Weights of a small contrastive image-text model.
Model: 10.2M parameters, 32-pixel images, encoder arch poolformer, encoder norm layernorm, encoder moe top_k, encoder num experts 8, encoder patch size [2, 2], encoder depths [3, 6, 3], encoder widths [80, 160, 320], text encoder width 256, text encoder norm layernorm, text encoder activation gelu.
Training: soap at rate 0.0026, 6600 steps.
Data: trained on small renderings of single solids in any pose, 395000 training examples, 4.3 epochs.
Rows from block 3 of the image encoder of a small contrastive image-text model, named by matrix and row number. Rows with one number within an expert belong to one neuron, the router's apart. Each number is 128 + 24 x the weight over its row's rms, rounded and kept within 0 to 255. All counts start at 0. Numbers have three digits each.
Before each expert's rows are labels from the 100 images, of 14848, where the router gives the expert most weight on average: "strongest on" is what is common among them. Only what is clearly more common there than usual is listed. The data: small renderings of single solids in any pose.
# router: router (encoder.blocks.3.mlp.router.weight, 8x160, trained with AdamW), inputs 108-159
# up: expert up (encoder.blocks.3.mlp.up, 8x32x160), inputs 108-159
# down: expert down (encoder.blocks.3.mlp.down, 8x160x32, transposed), outputs 108-159

# expert 6
strongest on: white
router.6:118128114113117125146185130131137142111146096133154128121152168147151145128117181113107120167132109170182137136119104125123099112141150114134123099137133091
up.0:083135125138168102128090144128128164127132128128156128147128119055111139128169162150133132128128139141128147076128138101128128117205119128135157145144117162
down.0:164133128129093128128160128128125153128146164125067128128168128167128125128147128102100097136128161128128142119128049106130128128167128128090128135111106128
up.1:161128128111165103187091100142128128128148128149156128128070128126104098136161128128152132173128112119129136166137128128128121110188128128133121140108116128
down.1:140139119128128162137102128136145128114108133128122139145014128137211128128128128088145121128128128134128128118115128128115128101145133101157106135120128128
up.2:145097153159134144148128095128108139122127128115128120128175154128128145123134093128128140144107126162094152089128128185128105128156128158105149187155135204
down.2:150128128128128128156182128124111128109125128128169127125100128132066121128141123128100146157108070128110128146093116179090131116150143105099108135134120201
up.3:111155106132117128112132114128134118128165111069098145119105144134103166145121190105110099120113132113095109128128128170128079138088128174115095128128149142
down.3:095112128139102089114116069108128128128157128155155093169128119110115128128093087146124123119109152091150144128146160113160156097101141128114155102172053128
up.4:087128128128088147115128103128151110077128103158128091141121128132115157153115111135128124092084160136091102147123144128172144128108143121082092128175148102
down.4:157134111128128128150103128128083112128166124160128128119128142128128082121115128128138128197142120096128117096128160096112110155103154162128099120118128128
up.5:120128124189054128090128113110160128094128094044128128102128128161108140119107128128100082101104175128166100155120091129128129128128128147124128128173114156
down.5:128172119143144128109141128134145128128128127086124128128131120146074145080124180128128128128128128066140141148147112163128133128128163144124128101109126115
up.6:128153128087128159142097135128131128128095106193128107134128115083114128145128135128099128180128144106089103168128180131123092153120115157134141128120128107
down.6:150128128168102128094111128128105154075132128171129122128144179091095116118103128128128128177119111128138148154128128128165128183083128128104149128128107128
up.7:128128128128128128128136146128134128107128166076068128096128128128128106159116141126128143104140128117171128147137137103096177128116137128134125119128135128
down.7:128112127106140101118113128143128145115157120133126128198128106172128128099146151132140157165107114128130128149148128099128052128128127128108128139130185128
up.8:138128080130101160128136109128128128116127118190165155108128093153133128121105086128112145128151126128140128185087128120128128171149128133128084119130156113
down.8:128132166114137128130128064163131128122104106128128091139128093090161128147110128144138178128081085177131122107176150189147171109140139141115172094142125128
up.9:111174111113128128172128128149132108145159125165166128155085114154168143128112128128128108117131136128189128154128110105155108097125138157169128101168157102
down.9:149094149143128123113124075128138162109126147099128128084128128101098128177141128109154154128100069088121087128128128163107128182142143140083146133105128110
up.10:128128147128124120082128137146121075138134128128128123102115128137128079128163165128067128180128162114128098108148155131107124162120128128153079101080102140
down.10:128128128139140141114128105148128166139114171146106165141128108128128128177143128128128049128099167128142128147130128165142140138152128131144113155088177065
up.11:136149128110082128126123077128143150087152128128174063129108133112166152123085039088098128169128128128128123128110128085102160128085128116138094098128128128
down.11:128087142169163128128174195122139133128066126109090175084123128114103073129151165133136110128105172149103128157104114128154129142161128202128128128121104141
up.12:136117163128169128128078154144109104141115141136099128168118113080118129114144160174123133128155128121087129126148133112131116170128129146128128123128126155
down.12:174129098128108156171112188148112128124128095146099121089089131128173128109128133130109163095156155139103135128128141101128128151175129146128148128106114128
up.13:134121123097128161193128128128128110104160130160105100128124085128128148132074079090129097119121188143132099128079104142141145057169184117119128128087128128
down.13:128081135128100128131128110139136128119128107128146119111076128128167128128124128128157157187151072120109142177169141128084086128070128128128098133101119173
up.14:104089185128141128101128147124128152128128149102136112148186128128069079146128143153128110142142128098148137128111125120128144137255104167128128128122104114
down.14:143106107086137124128128199146136125132097118141128128124128113104128128130137124162128119079128150128128141161105099112108100133208119127168109125128125128
up.15:163128128138128100114128069150077155128128155086128105130128115132151140128128127142128168145138114128160101133108128150150128128175138128142092146116128128
down.15:128124106115128134128095158067128114108154111127160154126069129147188113116085150136091164093156107132128125128128128128135093120128113128160078128137133156
up.16:135128130128138109101165128141128122117172096118128153128081128101160128114128134128076130149128111126155108128128138157090147121128128111128128128118138114
down.16:096137112147127128152104051118143160155147129112126128137122156169114157181129094128141151142111102128137128091107124138124128137120102121142132128128116096
up.17:119150076158115128138139128097096101136086117121106134141188128128092128112128086128161128133128132140128086098143133119137158142136085090106110128159104107
down.17:121113128127139135128128187128077114128128129128091128127137131119123114144133105101128117099121128136128128122128178105128122133181077107142122160121128098
up.18:150128164128128128162128087138132128128128128137157128166128124108128132158136173151079148136153130128110136128115130128141140129128109091148128113155135191
down.18:112151118168153168083128111128142139128113128095154185128157156128161151128128104107121110150128129113128163159149149144131128128152128150147143129105162128
up.19:075128107108154141113155187128128148151109148152144102099212088128132139128116088149128111128149128128146128135128159115134124102170088128101128149128079128
down.19:153088117087128107169141191131096128146145125141125125125152080147128105135143093143084111121113131128115141128083100122128120090169086128147073142131128110
up.20:131124137132128085115091128128141152128145128138167107162216150087134128121113128155128128128125093128125088134126143047129082113070113086122156128143106165
down.20:152144144137136104128149103128144113102128149128079128125082138135035121123137094128096104128128154128128177128128128128163121128171109134128154128128134109
up.21:054156134128131107107129157117129093128128128090173154150108156137141118124091128112155148114140143108128109093089128128106128128132154156140128199128164127
down.21:163105130154128180136128108092075128128080097169078114108130128179082101140164141128112113128124128128130136128182139142139116128128096128128128119108112140
up.22:157073128128150128120128033128089097128099141173128072128074120107155151130128128158121128125128142148128128104128128128187128128128106128128128097117128128
down.22:099138087128130128100128165128174136065128139128200103128226128128128128147128132150121147114113055125128102128139128129128128128093120175128128128128169128
up.23:128174128122128097149103091128128128128110116146128128134131128109128128091128148120128128114128128109148097093131120104122161101124128128128140157128128149
down.23:139098128136110164089130094128142165136128134113128171138128146135128102125128128174128128128128044171129139128128133128128128102128141128136130101109128128
up.24:128111145155167128092079132157108148089128128128128113142085128128174092122128128085128158147126094175103119098155173135128085128076161120128164128132141102
down.24:128128128117128160177085105128085098128128137128154128128128120096128182135119128128142128111138153140128126162128110138149128128106096173120133154142179151
up.25:152154117132082120110175061108185117071128127128162103121112112128149148122118088108128128097128128128128136171128128149158148128109151120129165110165118105
down.25:095128128134129120138058128128116133156128128114183158128132128128082128115107165128133141146128129112183128092091088152131155120128132128114071128128092152
up.26:128169128121153137057118111130146145136091124109058128151128177115153119128130172150128135128128053128128125112162128099111128130122108119123147122099128171
down.26:161128140098082128128128147102128174108128130088146128128114167083075121128126083128128128109126071159128128128159111128091191128149140105128088135127140139
up.27:128128092105128128128181094131128107128128124128162137148164109129128161130143125151128128148063060178128135137151121109130121109128114128059108128118147090
down.27:093128134102147128115166128129128122126128127128108133123137144126165128171157128128128113128128124154129095059130128102107128056112132078110107158145128128

# expert 7
strongest on: yellow; orange
router.7:131120102094123123133132087101121129082122139116068151121127113135131136128143113177139136136109193154132160088118143081148169153134118089137180133147127094
up.0:117160143128128112128102156139128128122128157128128125176128144129127128128091134117128128128131128135092143128146145170112128154128131156087201170143128163
down.0:090169128119094098142128103128159118128129128128109123128202132156128104126083137177148128128146162128077114176090128171128129128105128090148160128124128113
up.1:076128128128128167133158097150083128128164128124099144128130114149144110121128132170107110142128195172083115085114128164128128128105128092118135132111128151
down.1:156128153142110157128142124128107136081104146128113128111115145125118145168128097104164128126124105160152128176125161155128178117153133129108128128133094172
up.2:137128114107107095128139106128121112123128097144098128150150159092128125122128127173128124128128164131138116128128099128119076136159131128128128125116128075
down.2:128129128109130147128146128121128145155132135135146129128125098135126128106079138113088136128142049101108128171128128173132148107140090183142128094128128188
up.3:128108079133105137133124128166123128155144129129128106108085128105091121164108084128107128097128128128128136108093128094128128116160125110152157093151103107
down.3:100129125151128141128096066128116128111103150128149127151091116108191138148120082151115128123098107128092083136137129128161171090145161066128122169135128128
up.4:126156151149051128140140064126128117128128128105128111148128128108098182128139128103137128128128128139128120106123127128131159186140190189141128152128128089
down.4:113128099128123143131120128141135142128080153128128128154128110128150144110128163128128159193128128116108128133128128167128115095119123165139179128141156067
up.5:128172128119128128111126074115191107114128128091100128145109183132128144126128135126150128105128174123112141128128128130114128117128089167128148128127128128
down.5:105128107128128128104163162128128119145191090159130112116136098128128128128155105128144133160158083137148152097128128128130130128128128133136134087117125119
up.6:128128128143145113137135098135127142122128137134151128128195115128110128140109128097109167135128202115151128157138143090148088124111143127134179141096128083
down.6:128128162128115143121114128087128134128128128137117128150128089195090128095143099121158128156154164174154149141128097142126128128140128128140164154140128119
up.7:070128128105107104128162107117126122128132128124103128131116165076128087102142128128136128103136144098160128128105129090128149104104122111140144139145128083
down.7:176134110160164128103092160128130128118115098071139128138128128156157128110128083112113128110100123127128138144125111128097140181120134128114126092128129129
up.8:128150128076128137111128107123128128159125118154144128128128117126091114128164087145138145091128157130094119128128128189130129120137126095128096131128130123
down.8:159143128128131157141128159128101128095107155163143121128085108100128128137112115098128103139128146156115127100106095128168125159128091128157128132121160159
up.9:111084128128128112108118192129164192120183172128125089128161128112095132129140137158120099074143128115128187112150132113073120128180136128128128102128136128
down.9:098142135128144123109164120128165128128105149128128086128163121128128128150135128140166079128113128154128156128112128143128067126181143073137128098128112128
up.10:128097146159128111129092128171137173128128128116128117128062144102165157134128128128124129167133050139094113183128100128162112160128093187145128092169137211
down.10:103117128128160091147128100120139150138150136128183117128137131128122128086098124128128174128141098104099163128166087128128128104128129159128110128099128132
up.11:112128128126126157135128137128132109128128104123131099128128140116133116128164112153114131161149128128101128148118160128128076126136140156111089128104158128
down.11:145102132103085128140146172151102150128149128128146141133166128097128128094145128128126092169131105128122129114128128119128104128121129128128141132090095166
up.12:128128123122114128073128087115128143160130128160077128128078199128132128082118128149128121155128163156153128076150110128134128120120111128138146113128105128
down.12:115128128111155128173128170094135154133128161144136134080128108143165123129124128166171130181136152084112140128142103129141136092128097128122107130158118109
up.13:093128116103167128098154093136150161147143163092101119108153152128101155147165130125129126113119156135137121100133158086128155128103150128128144119128119128
down.13:164117116143128128116136146165128093128114102155077111128097135101177128176128145141131128118128110128128105129128146086141102132124159162156093146128105098
up.14:104115128123128171128108165113162155107128128128154134104099091124130128136128135109138079152118172131113128128128128087103128154143125162155128128095128128
down.14:121123142128103092148110096128180126128123128130155138107163105142128135082128131110118115155128128088159122103086127128142128120157097128131121070128128133
up.15:128087092146128166128092128128128094136128128131128128151136128133128084117184128118128128106098152097090128128093159123128128128140097128118154155110161103
down.15:128092113153118128128128107128151128128128122146128128128149128159128131166108128128128083128128128092148128128143157136123107124109124128115128128112106130
up.16:128098097156137111135128073093112173128141145114138128134128128128128141128197086114155128142159091121186122128120098058128113128128121150113120091156108102
down.16:103097095106128128128128128128167090180128128059112128148128128141128089128173132175093156142120063108148128128128116128140122139160128115148128128111112108
up.17:110128137125128100140128173128105127128112118128114132146157135102128128128080159185098128128128128110049094113112124128128102100159128151128144130108092106
down.17:121128128150128117093143034120132155128135140103128112129198128128128128161144128113128153098128107096122119129128117128128128171042156123103153128171091128
up.18:140155128132124128128133126128110151128149157135128112135152149119118128122156079128128151128128200145139128160137144109128088129069084128128151113141052128
down.18:124128128128122096152137185128128128164104077149163156141095135128192190128113128109153128156128128145113100128083083138128147143128124106106114153128231151
up.19:128128085110128128128144121107126111136079124150112168128171151174129173146128199142133132128158169128156169128122135128143092128118086128123122114167128098
down.19:128128121165186112116128128104129130158113128108128116154128128141161137128151184134142124058087133095137093128074100115186148103153075144128132112128128125
up.20:159112183108143128128152126123128128112128132165128119128128079135128181128077128128105128159128189128115128146154128155149138128128128128073128128152136167
down.20:129128130145128133147104128128176139150128109127148128128185130084128117128128117134111133164128106113090154149128125128096128128124125158190098128128128154
up.21:125128106173128125128128025115114094148128162128104156130150135128107091118159130138146128095128170091128144086076128143128147116156128104128150134119126125
down.21:152135153127146131122135166128148128128153128133128128136122136123136122145144128120128128107119109101115114179153111128130128146189157130127082103144089073
up.22:128128128107155107161146093123114094128143154158075128142198128114149115128128128138127128128128167144164121151128128126128169070194120109130159128092137143
down.22:111135122128128128115114128128128120151183166129174128124105128171153116163156130136099122087152094098119130123128125132122067128128128128106128135119086157
up.23:117155128091128128133128087128120075108128112128117128161162108128113159156144162119146121125116235175141101104105128128113158143128128109135160111128128072
down.23:174098128103128128160104184126119114128137115145109128157123148128128090149075130102130128092104126131128095080170126140141128128166128197147126166128128128
up.24:128164141164128090087107125086128152147128149105144112103098128128121117124127120097128128128134176128160128127146128132119127139099074082128058090146111088
down.24:128128114120128100078158160110144107135070144128089128134115128129145093146142128128143105117128103176174103146128082088137153128128128119128115128128111132
up.25:121121113114128136088128096128126128106141128156098128090075153125128081089128071128128128112142159131128128080128128113063106128128128128078128128128126123
down.25:108128116103106163128119128124130124153117111145197073160108128128133114128145128129128128122128098103128136105145136157170126102092120101124107112100128155
up.26:108107161107128111127122116151128128103079128128080126179063128112128158163128147184119142139128130090178144128128132128128168123128099161128163120125128135
down.26:120128128128157130128128177146137151128138159085128127085092143114145085079128128102128128128153128160106102119100128167101094152111145173127150109181159086
up.27:085104128119128128128128051109145128135176128176101098121157160141128068166170128163128161128128190067125128128118114090140099128116098128128171128128128128
down.27:186126122103137203146098137135132128128128124128128144098121128128170140135129128090123127128148166190128096128093128128078117129124097128131128128110128128

# expert 1
strongest on: purple; blue
router.1:131102143119132115109112235104101130154121125157158095126132140127128096119160144111127143093122090133095123121157131187109091121166104158111159144136108092
up.0:128079113097085081128111154117171128120143128128102136175148128115128128121118103128147126128114111085132102132158081084166142067116128128127162138123134127
down.0:147107128121099088154114156128126158128128116095085107128230122120074128165097122128123129085126100128130128106113093104128122108118128147148128103105131108
up.1:128128089128135181117160128152140141079162162107163128120214128116094128150169128106143128137128112121104109128129128149116067180167139128102090157104128173
down.1:128129182124081128171112100178128109105158103099128107153128157121122128128128128128128111161133151141133133145128128143147128146177137157159146126152140143
up.2:081129137128128133178129201128119124138162169132093128142140128128103116110158172171128128128161091137171148128128128177122152111165135128111100147110128128
down.2:207148083128128128166104118128128115137099128128127115093104123141147109128128159127128139128078128128134154128101119172128128105128054128147155165126158159
up.3:109136103145070158094150128096128125147141128105144128130126146128128129161105118097128084128113151128153128121138091144128128114128124057141022128124106128
down.3:118105152128128128128175153128215148128128109157123128136138084173126102128163111116128128148148129075128158070075126135103120084164128128131123125116128092
up.4:128128157123132138131138071141128113109164151144118101128072077139116128134093132150150134178128136131102128118151167140128141128129128128134115128146091175
down.4:154128128138140172137128149147121128131110110136128118128065138119156128132128086142090154076140128128077137159092098122153138153122087161112101164128177190
up.5:103128115111128128126128177128145126157128134133143107165128119128063132143161128176128146128119165128101128128122128150128121148126128134113146128139094128
down.5:152128144144128159108073179128109128124106114128097128128145176128128128128150118128130159124136173161118076100110150118124128139128146128128163165128159102
up.6:107079128128128128128122216122123128144137175107113128124071093143142128168163088182156100108128110123128153139128125128140144153185128105097072133128141138
down.6:101128166125128135128104058117138128128158121149159115128128106134148112120119128144102110149103128128138128122128128134149128090084126126128128137162096150
up.7:128129164137156104128128138102144128128128140128123128139166128128141133115128177128128156128138113145142112128128117137128145160136148114133095128168128160
down.7:127158128100128151123094090160145129133155106128116101150095128162128075108129119128100128128134166112174090154155130128128128115153092128136128158128128163
up.8:128118095141121120154172142128128128128128117123128116146128127128128128104115108160128170101128128169138116128137112128128159133128127131115132152128094164
down.8:077176128143132109064162102128138105103109128128173142128163155164128134088155128128128172170128111128128175128099104138113073128128146129128138128122138158
up.9:151128179128171051128137128134128131128128128128102159132128128128128128128089159155133155153107128140128128128128128100130128128148122128102128107138124103
down.9:140128196128128114128160087168146128128098132142128117140158114096166121128104123135144128119128128169128139155163112128162128160089128128128109101128078092
up.10:166166128128128151168126091128096172128170101128104135128131170123128108128128123113128157125103128128096114111128128160096128112120133128128128164128114193
down.10:108146127158111107155128064144107128102160128128128094114142152102065109128128128128128140154114128118128132159136103128144162086087149119128128130128084174
up.11:111135121128135123147128209093128160128086128128167128126162150123138095128127128128124075131127135128147139128136092149131128099172174140162128128091090074
down.11:128150091100128143152128090136128128138175134134086128150128138155157158094109122112128137148119187134146128137128103082154126128131081164128128075123178130
up.12:128109104128128128128128114122119128133124159127132145116128128128091128085128075128128128128128122128087128092115160145128130125146164160128123153114090128
down.12:149125125149106177121115128110128144122127127117128122145088128156128122128128097131142088128128128128128115146111134112128126148149128157146165119128156101
up.13:182128128096138128128114181128140161128128142120174147118166114109128110125210145096128123130128180142128134128115128138099136150034143153155117128114120128
down.13:111091133161181154110128139145128163141151128126092128156128128128132126166079146135128127128106105128098128104104128096128113076125218112128128170126132129
up.14:128128149128148128128158154085118131109128136138135128128173123142142097128211128186128118111184070150110135155128143128128106106128124118128134122139128058
down.14:128119122112170092127128113148151094128128098146088100128150100149159128133128128128128128106102128128152128106109128089128082082172126128143128109184135123
up.15:154128117128148160143122144126095128128100158139163128130099067138162128129123090097117154186128142170091094128092128128128128128128128102118151121096128118
down.15:133104128145082121128128101128128128128128159145065128128128165128093111135157092135145136128094109106128171141128099120136169128178126137089106088139128078
up.16:128128085134128134128128174105105128128096117139089176128141126106128128118128109144122128153144128157092128128128125093128079107098128142124128128123127095
down.16:095119094128108128105153193098105128153128138133146128128128160132172110128144128091128129122106128117133128086128144130217141134098065128132091128130128126
up.17:163112128128124098128112173131126128128128124207128116125089077100128128145087154146138128128114128088128126128156146128128100128138128135122128093174072093
down.17:184128137128105130096113128128128144128128103132056128152128128103112134111128092154155128131133128152159128137145128129142162128096128129083094095138119128
up.18:113128128141148128140134127106108128138143123128101136147128128046128128138124130128128128096091199128128091120128128118187141128179160135113174117128104113
down.18:057159089106128128115128098136171128128128156135158165119196128111108128161128158122128112101147101145170126125118137145095087149128148146160114152108111128
up.19:128182095126128123128163128160128155117128128133128153165166141148078128135128157057116139149158128122164128125128128128155128128064126168128128109108128146
down.19:071108147128105127112128039123148128137128115128161128164128128136128164123120128128133128136128138081142154143145129100152106128128145148113128093158062089
up.20:128132119128128128116128154128100119158113128165156128151164112099128114110128128128146128150128125128093123147167128116189101159118122216118118135107143118
down.20:158113141121108128115128083155119131132163146158128128170128147128113172128149160128076173175128128092144128097197157128128146133082115128095111104172128109
up.21:128128153156128116124128204128128128160149114119128113128121147125128154128082038128116113140138149110149106150128128155119128153133163104128129128128128101
down.21:137128136095128128091136190128128128134149116167142149154085128102126088093128128133165159128146163128106128110127128128128152128126128128116165112140149077
up.22:113162128093149142128128129110121163128128123149161148111128128149107128128128163128074143164137125128071127096135113173128106128145132134119130139128110128
down.22:158093082128128171128102029128100128128149145105128116128122128115128126103134142109128162129125138097128114112148128128128140159120128128108176128109119128
up.23:128188143151103111144077128128122128094108117154128128147153092128144128159097128128104103114128182096110139115128142160153128101066114154093205116113093123
down.23:147166132121137124112061128128162120103171128128118109086155128100092128147092128124128128154112104188128079128128181166153153156084128128128128128167159128
up.24:166140123167134138128088117152116113139128099116127128139135129152085128164128141070128128106156128129128110147120128128132121091063137073137103164128128180
down.24:087128095128128128112108108111104105128141151149128128109160121085120134128165175128128128120132128127128148128128160128142106066062155118128073128128077133
up.25:128113174118128127138128154140166129128128128120161109128076091167079128143106128143128128202128162128101167155128142139121138128115114139128115134143124160
down.25:128102128128108146128135170128094127128120075108128128128108128079152111128144130128115105126128128144128128087098127090126128178143119093108108126091128137
up.26:123125128107128128118128245137168137128089126131128134128090113128131125150089128160128128173136050112106143117128128185143125117128108128150104106134125148
down.26:176128089128131134128144128080128128109128120136128128081068128115128128139169100128111094094128128128128133097137128108121137093172122128095116128128133128
up.27:128128185119139128128086155128126128142124119117128128128097128128165128131128170128119103128165137085142161122108117168153098151079148171122096084120116120
down.27:164062144178146128105126163128125149184131128145128128128061128080128070173128128136128079073128149140119128128115138128156128169128116157137128148110128118

# expert 2
strongest on: white; grey
router.2:132117124151116130117123143130097138145108124107153125130073125087151112156118090121116136178177114121148142116108126139104136137162111097152124116084115128
up.0:111128192115140090128128128135128128117140144129108113135116151096092103174094128141128122120122128128079126094128165166134108128128128188127108169160128128
down.0:128137140160140124137150127128162164128179134154141128128176144096120128099118128151106146110196128155128128154128070116128095139065128128133120128128128128
up.1:135086128148115128119148184128164128128108135092128149128150128105102128115116068174128067056139148147115112105111119144127128165135128092167078167112118128
down.1:109186118171125106073135140128197135155148128112141128129137128179103128113111113131147113099124107128194130128128128137154136128141118128128118111151152052
up.2:128180119109136128144162128128105128115125155199177128123169098128138111123128097122162151090128128140127139125107123149113128128162131104117157128169113100
down.2:128116128133161128101128126083137172133116127091128128183128128133122128113179159140129140137124117128128156123103093088128074128128169125138128128099153115
up.3:102153128072158128095105131128128128093138111128167128128158141131143128106128113128151128170158150135122128148128128112128129183121154162158138178141143122
down.3:144128129111128159128128099126128121086128146108142156096136079128111128144075100128128129152128128138106128128154154153108110128140128128111128107128101145
up.4:123082128128131133139128182128148169157197128150145128127128112142142092151181116109111128133136095132179132110138128108128108117151188079165074119118121111
down.4:169128128082181120156140128155132140118078131119155087107155128128110144128091069152152128128128149128128128150126128128128139062135112136108144116128159128
up.5:128136128128128103152128128155141122073150128139084128128128156112102153152126128118129093100105145109128122128132128128125118153093093128128091091109096152
down.5:085128136149109172099128171128185128133128110219122104128093068148128129128129128128162105129126144128096148128128094128156138107147065128115128128156186128
up.6:137087142138132152115180152128128171076128128118128106128128152128128136094126128128128128137114155178128130128128128128130189137128081121128098128144128161
down.6:135128128128128138128112120134139171128128139126128077114222103163170118128083181128128128128149128128128129125128156197116131059097114140132104156128128150
up.7:128128128100102128113085128164142154128147128128166144128187137111128128128128123148118113159058169128072120135128157148128169141121141128141135174145128162
down.7:095128149128111159097128126128156146121128165136142128128218099071089128158109128087131124128128128146112103167140165137126128128093147128160100120136128098
up.8:128128128155084153137128183128128128128128106128160158128088176122140128168100110128150096101184173142128105102128107128128120097128131074141128125110070054
down.8:117169103155124104092092128141178128104103128128128128128081167162078128084152128128134127147128194128105138084102128122128140128155123092066135102158103062
up.9:112145107128128128128128082088107122128128128142099128131065128128135133098128077149114128112121158135111147125099110129165104119156128135145158128128103144
down.9:128128167109128128131128112128149128138116137128156128145161128090075150128128119128138128128102129120160140128128119164117112128152140069128185172116193128
up.10:108152131128128117127128116115128106120095128158128128146109162119103129101094128126128128129138142128128128140173128132128080128128128157128179088097111128
down.10:162099100128128134089112100158109052136107128160136160128143157128123126124128128168125207128143134128123128128128166137128145128084128098118128128156135139
up.11:149133137101128124122185094128128128128135103139154135145046128128128129123155141098136164159144092097149105128120118158121115128128167109169083115078132128
down.11:156176148087147128128101128154119101136128116128112118136046128104165109120119118128176128104103148153113116151168128093124128153165176102127165128099171128
up.12:128110158137128128128128128164128115068128177093070128128131139102137128109128094133128110149133128128128128115151141128123129129122144128117147128148128128
down.12:097128151128095112128128060095136179127128128093128128163146128128104151151117156148094101128121128174116128093108100128128108135128110100128128103128102202
up.13:100150128138128104136131095121128128128128128158128053181107128128128108123128088128128096128171128128095128148143125083128128110074103128128093106128137131
down.13:128128128166128128118172145128128128099127088128112128088128171128141128157128135128132128125083149144144128105128196100072128133128168128132114128128128128
up.14:127128113142128128049154126156128102149128114114128092148128152128157168118116158165128157128102128124143126128165128128087111128128128166111066136128157128
down.14:119128128123130128156125078137128128131128143133110093128128128133128098058128128130137160100128128143128105138128127128169146110178135132128117159088128128
up.15:167144127128086128100126124128133128112128112119102135128187112180142163128128128162116134128105128135128129128104091155120101128139137128128179095156095179
down.15:128079089168128128089120128128135128128071156075120128128128108128063128114128110128118123128137128074166121145117133153128128124126134128136142080145128136
up.16:136128122145132100182099083120117128128146081095128130166128157089147128178155166130095103109128174143076110133090126128155128128128128128105105119126115118
down.16:083117140128146128149143066068143135128128135128159128112128129128128110122128172102135112128128098108128128156170148170134115114080128193109090128123120148
up.17:137137156128119141128154104119138121128139128128153100117051096157128077102115081128128161095094172128176126128129176131128134100155134128155129126157116056
down.17:150087158143104128094128177126096117124099134128077160118136113098154128128143089143128108128136116128128119129128148085128128134128129037128134128065119117
up.18:128102162128117086128128128096085142132115117112105159185169110125090170128126147134131170128095117128082074128128128128111127128127128112128128128057146143
down.18:128128123091093058128128128128091085128143128097143129128128068197177128119142128144128198104104104106150128128148128128113133125055134138128134098128121128
up.19:108142115174128128086128100128122146161116128132106105168047143128084128112094117111128155128107128133186128128128123128157120130140155128110125115148095115
down.19:138156128124155128130128158087128115132082117146147158128128128125143135128128142153140139128128221153155113129105128128128166142128138131128151109128128128
up.20:105128128120128121148163137129128115128165128142137128107128085089162137107120128081128161153132128122159115128128128132128153065101144134152093104116163096
down.20:152128117104107123160128158128102128145097128152089125115128128128128110171158126138157128116151109147128134128151103110128128174128116128128105163119128118
up.21:158135141128104154081128132172141149138123128137128128095128128125088128127101090108147098128136076114128159146128178128128128128101128135137143128120063130
down.21:133104090150128128114113122125151128128162128104145146128142163127128128121105072123081128128152125128128138162106114060128110128145122182146138128114136128
up.22:122122128078153086099128128128126114128143146130130085151121104090123121120128171128145136133128128128128128128128177135139098128169142108110128172149078112
down.22:154133111106144139128158214135119128100129132124128128156092128142103127101160128157086147138146128162128128142125095081155100113120111190114097128128130165
up.23:138103128128128139130129146091128179075128128128101128150178127128146113092136100144128182128128128125134128147147148095166108139157128145099164181152128156
down.23:128129128084187086134096131139167096148113118128128128108164098128128128140097128128084128128128128149137128128131129096074128110152098128164135128128128178
up.24:128175115154165140168128043128147136175115128128166125116122120118115128130151089136169128133150128146128128121131147153115146128128130103128109095123128128
down.24:128096175128146168096117125128142134152147128128082128128069142108167124139132080097128128128081086103128164136144109146128124128128128128105128128143165128
up.25:160145128094129137118150143128109110145148114128112097096022088152101076142128144088136128135117163077148130128121128128097128152143167128144124128128128113
down.25:124105117092148191128128104104128128122132128155076100097118126103143131128128122135133133142128128156128100124098128098118142128110094139128128170102150109
up.26:149099128128162128146155090146138114099173128165128128128128128162154120119141128146145179122128146119128092156128132128156124075145128152128067124128120151
down.26:148138128121128195166104138168128134128128110130162128134106136128128106111075128161103128128128123128144128126113128161128142128185126128112123158128128135
up.27:136128115115128120155128128121112141128128128157104131118094128128124105128094128117168146133128156095113128128128128172128128105130128128128147132155115128
down.27:143118078132138119128128196128091113136094128160141111139128151128111090104161053148136159128152128172118131082111149128163116159176097115128128090138128126